From a checkpoint of a small segmentation model: activation relu, trained on short English words printed on busy colour backdrops.
Rows from block 8 of a small segmentation model, named by matrix and row number. Rows with one number belong to one channel. Each number is 500 + 50 x the weight over its row's rms, rounded and kept within 0 to 999. All counts start at 0. Numbers have three digits each.
After each channel's rows are labels from the 100 images, of 14848, where the channel reaches its highest value: "strongest on" is what is common among them. Only what is clearly more common there than usual is listed. The data: short English words printed on busy colour backdrops. In brackets: how many of the 100.
# convs0: first 3x3 conv (model.decb.0.0.convs.0.weight, 64x128x3x3, standardized in use, each kernel summed), inputs 0-42
# convs1: second 3x3 conv (model.decb.0.0.convs.1.weight, 64x64x3x3, standardized in use, transposed, each kernel summed), outputs 0-63

convs0.23:472512573547500596532436538483524484508508482500526472511505512530517495500391513593592553500510527490543589500496514500519557500
convs1.23:500459454523528424526511394550516503515513448392451489500477431572528480451480642500558443518441486482573481452481500459493572544593463477613540521515509507500519558477548594442569513482538557
strongest on: small letters (60); the letter t (58); the letter r (46)

convs0.8:500493574500500558537500530500509474505500500500513500520548576530509500514561500532500500500500500559517484500500564539527514515
convs1.8:548551479400433475472514500471526458531411489651467519500475500442536558500512461520515429594502535609479411484503520514446516533516494478500475523492455529511353486521446567485449421540428488
strongest on: the letter i (63); the letter p (52)

convs0.50:500500484500500514527500500462542511519500513515500529500505536500474500500540531529532517514500528522500541515500558515538500591
convs1.50:476464500479414477473449470506527563565539495530464487474497547546482489432485476472476488514528551413553553475423363511530482499389530500675517558493423429479494420548524500551442500455523517
strongest on: the letter s (83)

convs0.41:500512511521531504484491527469470500500540500537545500500513500483500511487517500512533502524509536500514563526500550500500500472
convs1.41:540500525495500418489405485500468519438523491488405504578427563500508516486351485531498500513455555442561514473546500455338557488553500541555486500473511446541487430519530538509538494532629486
strongest on: the letter k (47); the letter b (31)

convs0.42:532483459580541544550500529489518481592500520518510500484586615500486596614569500566510500516513460587569500534500486537564500518
convs1.42:609479555513411516518562500499448454445464477569449514564473510515540500520514489500549412543438500584483558388519516440456512493500479516455447500500371472465407420535401544504560428516515521
strongest on: the letter n (60)

convs0.4:512524461500500523523511511500523500500500470473516500500526510500500500558572438592528508500500500500500500500486509519520500479
convs1.4:482535531343382645513445513411548500489482568531522464478460458465475512486488520530500473443466427500500415541501518500504484494384544461559477476482515532505494502541542418504509518554389471
strongest on: the letter p (52)

convs0.22:484462477511512468478487450465554525500500490509500500553538533531483489500521500516469518500500485483540501500500472500594585529
convs1.22:532369446515500444506488460466454536465516536393461512471483485513500476536414400594555452500521531540448531424544485443482498442557544505545397485586474542500550447460453411581472532449466503
strongest on: the letter s (71)

convs0.43:458530511529488585574526511524594500490500486468534500500511545500500482500500444590509500450500500500542500500500528485500476500
convs1.43:540538476566503432541513396458529453461500499417491485405488515500487494492507410464488597487540525458535543530517488434472463500501623363428517483389519479575581500516452497485535500459500581
strongest on: capitals (78); the letter r (73)

convs0.2:510500528507500500511484499500500515567500538533500511500483545497500524578460500500500500500500522516500500525512500500438500530
convs1.2:479478559538490457550605559573449404471470484500518512489513513529530555479521565534562398474498582500450541436500381469477469463500431500428524471567494405391463524605491468490500447519525465
strongest on: capitals (76); the letter a (68); the letter n (47)

convs0.20:483514580517561517548500551518475500411522520515606500500500512500500500500500485516584513500485515396482553500500551500424500500
convs1.20:501542522447497471446454476458425561487522580457463500585458500426504448500414526476501407536482539468440410426461472391520396505484461482488483528362400538475500527456464529526493561500505541
strongest on: the letter e (73)

convs0.48:500502518515500530531500537500500456500500500500500500500500528487452500467562500542555509500500553473532552500512500500513487500
convs1.48:476461579499514459519381516498461460510555540519535514510518477518479395510366408516496500500440503489500471516514539499514509416530569500484314439563521513518556526500522469517460425550544426
strongest on: the letter e (85); capitals (76); bold (72)

convs0.13:500529500526526513500500535513500500500532509500530500500551500511500500488500500582514523500500500487547522500512511500523530500
convs1.13:453512604571465561475538569443428547474511604542483470464543486592516480506486465516487527472512486475478516511465409490549551614500458487460527478554518458561589543512586561503385597511520458
strongest on: the letter g (82)

convs0.15:520500511511552519501530543537515500530528500500529500525565537529500510500520482522495500500525539537512514500500500500500562516
convs1.15:480432501563548487509535434486546527429526494536439508461575564543509485540511428484481573434451421431605553490507414526517542526566502514451515495612489520519547515450515548500478545345574488
strongest on: the letter m (69)

convs0.46:519534500505549527518514570500516438473523489514526500514500572489469500500537500586528550487472503475516557500500555500500532500
convs1.46:497550494426526545474477573543452491409440489508548346520500499535533525469408528571541498489419545433466465475539535500532487594529430509475500515504469561454472610532591545556477434507561461
strongest on: the letter a (73); the letter x (30)

convs0.24:374512510530500557587511510500544515485488500500513514511532581500509500405518532561532511500500524509525489500516514467503500521
convs1.24:435500483364502484497553481570403450608501500492554500496534500497517514509465558591540530522583582435509472595465498487459498426480469464487537544406457497372477517580446444490491491503457500
strongest on: the letter h (41); the letter m (26)

convs0.40:424522569500500516534505510578500511500517547500518511517512517514513525486515505530529486500504500468500491514512520502500484447
convs1.40:433374541608457495564459535486512455478494431518542500500449531500363488482442526520500525531506482498490505395502479487505551500500424609545493526480504461601500479410541500459532616500430500
strongest on: the letter i (63); the letter l (50)

convs0.29:500542526543500550563511585500500500500534500500539500514528588522529500523500570565558524521511512516500495487474512563451499500
convs1.29:563466468411500484456505432550517591508481510502533509506529447397466591484483491483465556410497500523480450354503446567407492587457438435557563550458500518505445491514529554520544489523409520
strongest on: the letter h (77); the letter i (50)

convs0.35:500569592542518528542528564566517500500598491500542484484517547557510500477500511603542460500538537491545539500500547500554516528
convs1.35:500578513453500617500518519537526572503504551481489568529541553544500514423570482500546500471511480493611498609468515514507519401535506451624560441581611466500473485447515482520513518524456602
strongest on: the letter s (57); the letter l (47); the letter g (28)

convs0.34:315500512500500513534549513513500536436556490500531490452550518500500488370526500565518475500500512445500475491500508487516500516
convs1.34:357510506500531356545551505454500510500474469397537411492547526467514476545500500469568494519628453501500418547520490460543514500583490508496518433540567545509517536572500434466525503506540599
strongest on: the letter s (50); the letter h (34)

convs0.58:510500500500500511561500508500523512500500531500500537500524569510500513524520432510530514500512520512500522511500520500512500482
convs1.58:480514566508428527489490486477537410518486362516450494333524450502513524528507486411494525490410491510540542550466549472452500512519489587442456464511449522500455556536398521440470490465500385
strongest on: the letter k (60)

convs0.7:542597538529500513517535533534523500511513500500515500515500501531500500553484482526487500484520514486513533500508537500514490470
convs1.7:457584402559520547527462546487436444481451491481536452500520459463491466486506536541515540361465468575446552500442393463524530515477421451397462518433500550512471418498529517463438518449590447
strongest on: the letter y (78)

convs0.55:500532500526529556536500501515500512483528500500542500473505489511515500545480500539515488500514536466539516500500532485500487500
convs1.55:373499473500446520388500433500518589587552536605515531475528464519493480454487478500505405430473598488500479502488485486481417484589514511500515517560445544500435579585517500455428465519456425
strongest on: the letter c (92)

convs0.56:480482500579500500514491568500500448512510500500500500500552561514500500500571537500539500500510486522521506500460517500467509570
convs1.56:523407523487593454505548464534477500535454601462494453515581521403500532499353522500442512559439532435431427489523517486471474490500489486531505533500382530365497479448511432562511493485489513
strongest on: the letter e (68)

convs0.62:466564517563529520565512510522509543489524487532521500500511570500500511490531528609531482500511500473524485500534487509513500515
convs1.62:343550499500489513555523492450511510500505500460507443489479486546452444535515471640490404505610457560565503549468506376531548525454441508495456500500529492536564384500491578481515468521520535
strongest on: the letter p (71)

convs0.47:500500500554532576641532538515526554500495527488561526500500574541503534500551458572508500500569555500553501507500528500541482486
convs1.47:500448573485477494412500559586378500493513463470524462505500550492469493369455501514604560556455497465434473454485422549586440497447458572455557620473471472500500501515542535511524546500500429
strongest on: the letter a (78); monospaced (36)

convs0.3:450603500500540549548595540500471483394500519489538488487500500485479489485570500592517487500466500402512488500490500500428515465
convs1.3:540520471500505552561472529513480417490552500548621551500404416550394560563600594465529438530412470616471500500538477532513481490517500514495500503474440490500433464482430532499461500396486493
strongest on: the letter n (90)

convs0.37:511512514539528557555500527517511500530510500500525500501510487512509511500500500508516500500510534529558533500509521500518500492
convs1.37:490538438529518500510469481514500462507460404513518508522521517443515505537455507509502500576415524396425486484474481547536547510476381511500414510411533483599342530428512489443570512395495466
strongest on: the letter i (76); the letter a (62); monospaced (54)

convs0.28:443534523528552488514551532566512515480554510489534500490565526532505565457562490548536516500478494486525502510500500500572531478
convs1.28:500500550507583490555481448483579506475488501519535432390524427571500567480497647390496563527515472483549486572497480541539473550483506543451495591462430609486515484511500500472558478390500505
strongest on: the letter k (73)

convs0.49:537500505553578516557533566500522442497562511500546500500582584538500509538596468534570506500498500499558521500532489500512530428
convs1.49:480500607547533586455437542446512562484534464503503490612492533609492403557436500564449519528408488541460512519531532481430553502548430539589482539534487528577475602454527527452545489476498538
strongest on: the letter a (63)

convs0.11:487500435536513513558500567500497435457526500500554500509564589500475484500606497588541510500442470500520454500486484500515511550
convs1.11:477563423503488464563477511540500468464449517500462464553469533496478523436472527533470523342524408442539520498500500555598477581470534443486527526434487431532588484496518382551500563516604437
strongest on: small letters (68); the letter k (65); the letter g (33)

convs0.45:418530487547560524549544582500493500483569472500535500507565516561514397471559533590529522470518525452571521467467534457566569515
convs1.45:561492436438471485512507517475555523604526500446473566484605473500376585500480468563516552431563559500500474522524458500461491423580558397601477500508586500500486545445469436519510460515447553
strongest on: the letter g (53)

convs0.14:521521523554543521539530527513500513557551500514500514519500511500518501500468446512515500514526563534550528520518593438573486426
convs1.14:517468451456473516478437531513485500598535557470458579439503558482521512465505428504472580448500479547520513590526462521500549490535549406500414445535496397516553550471496426342452564519551449
strongest on: the letter c (86)

convs0.31:508527500520532529500523572510507469500583500500528500487527511513486511500500519523511452500527523516578521500500577512545500533
convs1.31:523455484478414559527453515495509591516482532498500517509541509500477500427566538452491490439491506495540510500420465519437511500269446504500534515500535435475481401510541433551432572548456538
strongest on: the letter n (76)

convs0.44:514534436500528500500490480442510527463482480500500500629471481465518485500500500570500540500500519511500583500500562500539563500
convs1.44:537541424515512476451500487530564434484500500536453467513514541487528543480571404512426438429500490497516467297482525500568524518515434472483648482486490491454511500516469524492578563524434552
strongest on: the letter p (71)

convs0.33:432506515516475537555500551489512494500567490500523475457521569487509508482502505561496453511525500516507486500512529500533468528
convs1.33:410486528500414619500426519517497557566538488511466500467467413448512479512480444491476429553552500508546449584537566471500445503523497564590488500554547521493526488516522590445461446488350573
strongest on: the letter f (33); the letter w (26)

convs0.9:500634536494501534518578489580516588500515490500538468462484479501540455473444500545472469468533551423554511486490534488571418472
convs1.9:514540520475580483610483519404578487483468497522514480583500344500493544542525542474486500472497402496477482519537540569549541535458372478537545530452585574514592553487527544536454481508485518
strongest on: italic (73); the letter h (60)

convs0.5:493566512547500500557500580559479500449513473490544483500545539523500474500551466577522464500570500458518534500500560500485470421
convs1.5:512553330489500614536523475525540534403552500468548424476500477537569500582574500613567536489533500522542464479568537479520466463530500448500461514500533619452500482517553478452487505460551458
strongest on: the letter s (58)

convs0.17:516500537529592525546500571510517500524518500500535500500524574517523500500500500500503500500554529548522524500500604487500547476
convs1.17:537500538435518552512486563558558529484487522472460556544527479514539464435496466468502516525508484516485538552529622360500464452531487394489334474567563496492500618490484568464480444534489500
strongest on: the letter e (61)

convs0.60:432534572518518559601559568587507559477542445500585430488527543583511486445511497557512514500550503448499599468453543500515500500
convs1.60:464589456488518472434481589602550560589632543478519534500521549556427500576470552500427551481496489503532500572496471511555397514514534470525518503550518427519549574439489538500510440451500589
strongest on: the letter s (50)

convs0.38:500552513513500532583500531513533514487527514500530500500489537489488490529473488533500499500526571500553526500500517500516500500
convs1.38:504500503387449464481516465543517500575477500518500509537500473389486546441576500500500385423510513500502480423477475524447452480478372489500585425475437462454457500566518486500476500638405518
strongest on: the letter p (38)

convs0.63:545499487566500554581511535500535430500544500483546456470573581533433500491639434608553453487484521488594520485504512486622522459
convs1.63:548511493495482540448428544500500471500540553524501440467471566535539480547583564506578484500453436519518520499496515579496468454426631521417480532449397464583572545492514476582500537459577382
strongest on: the letter k (65)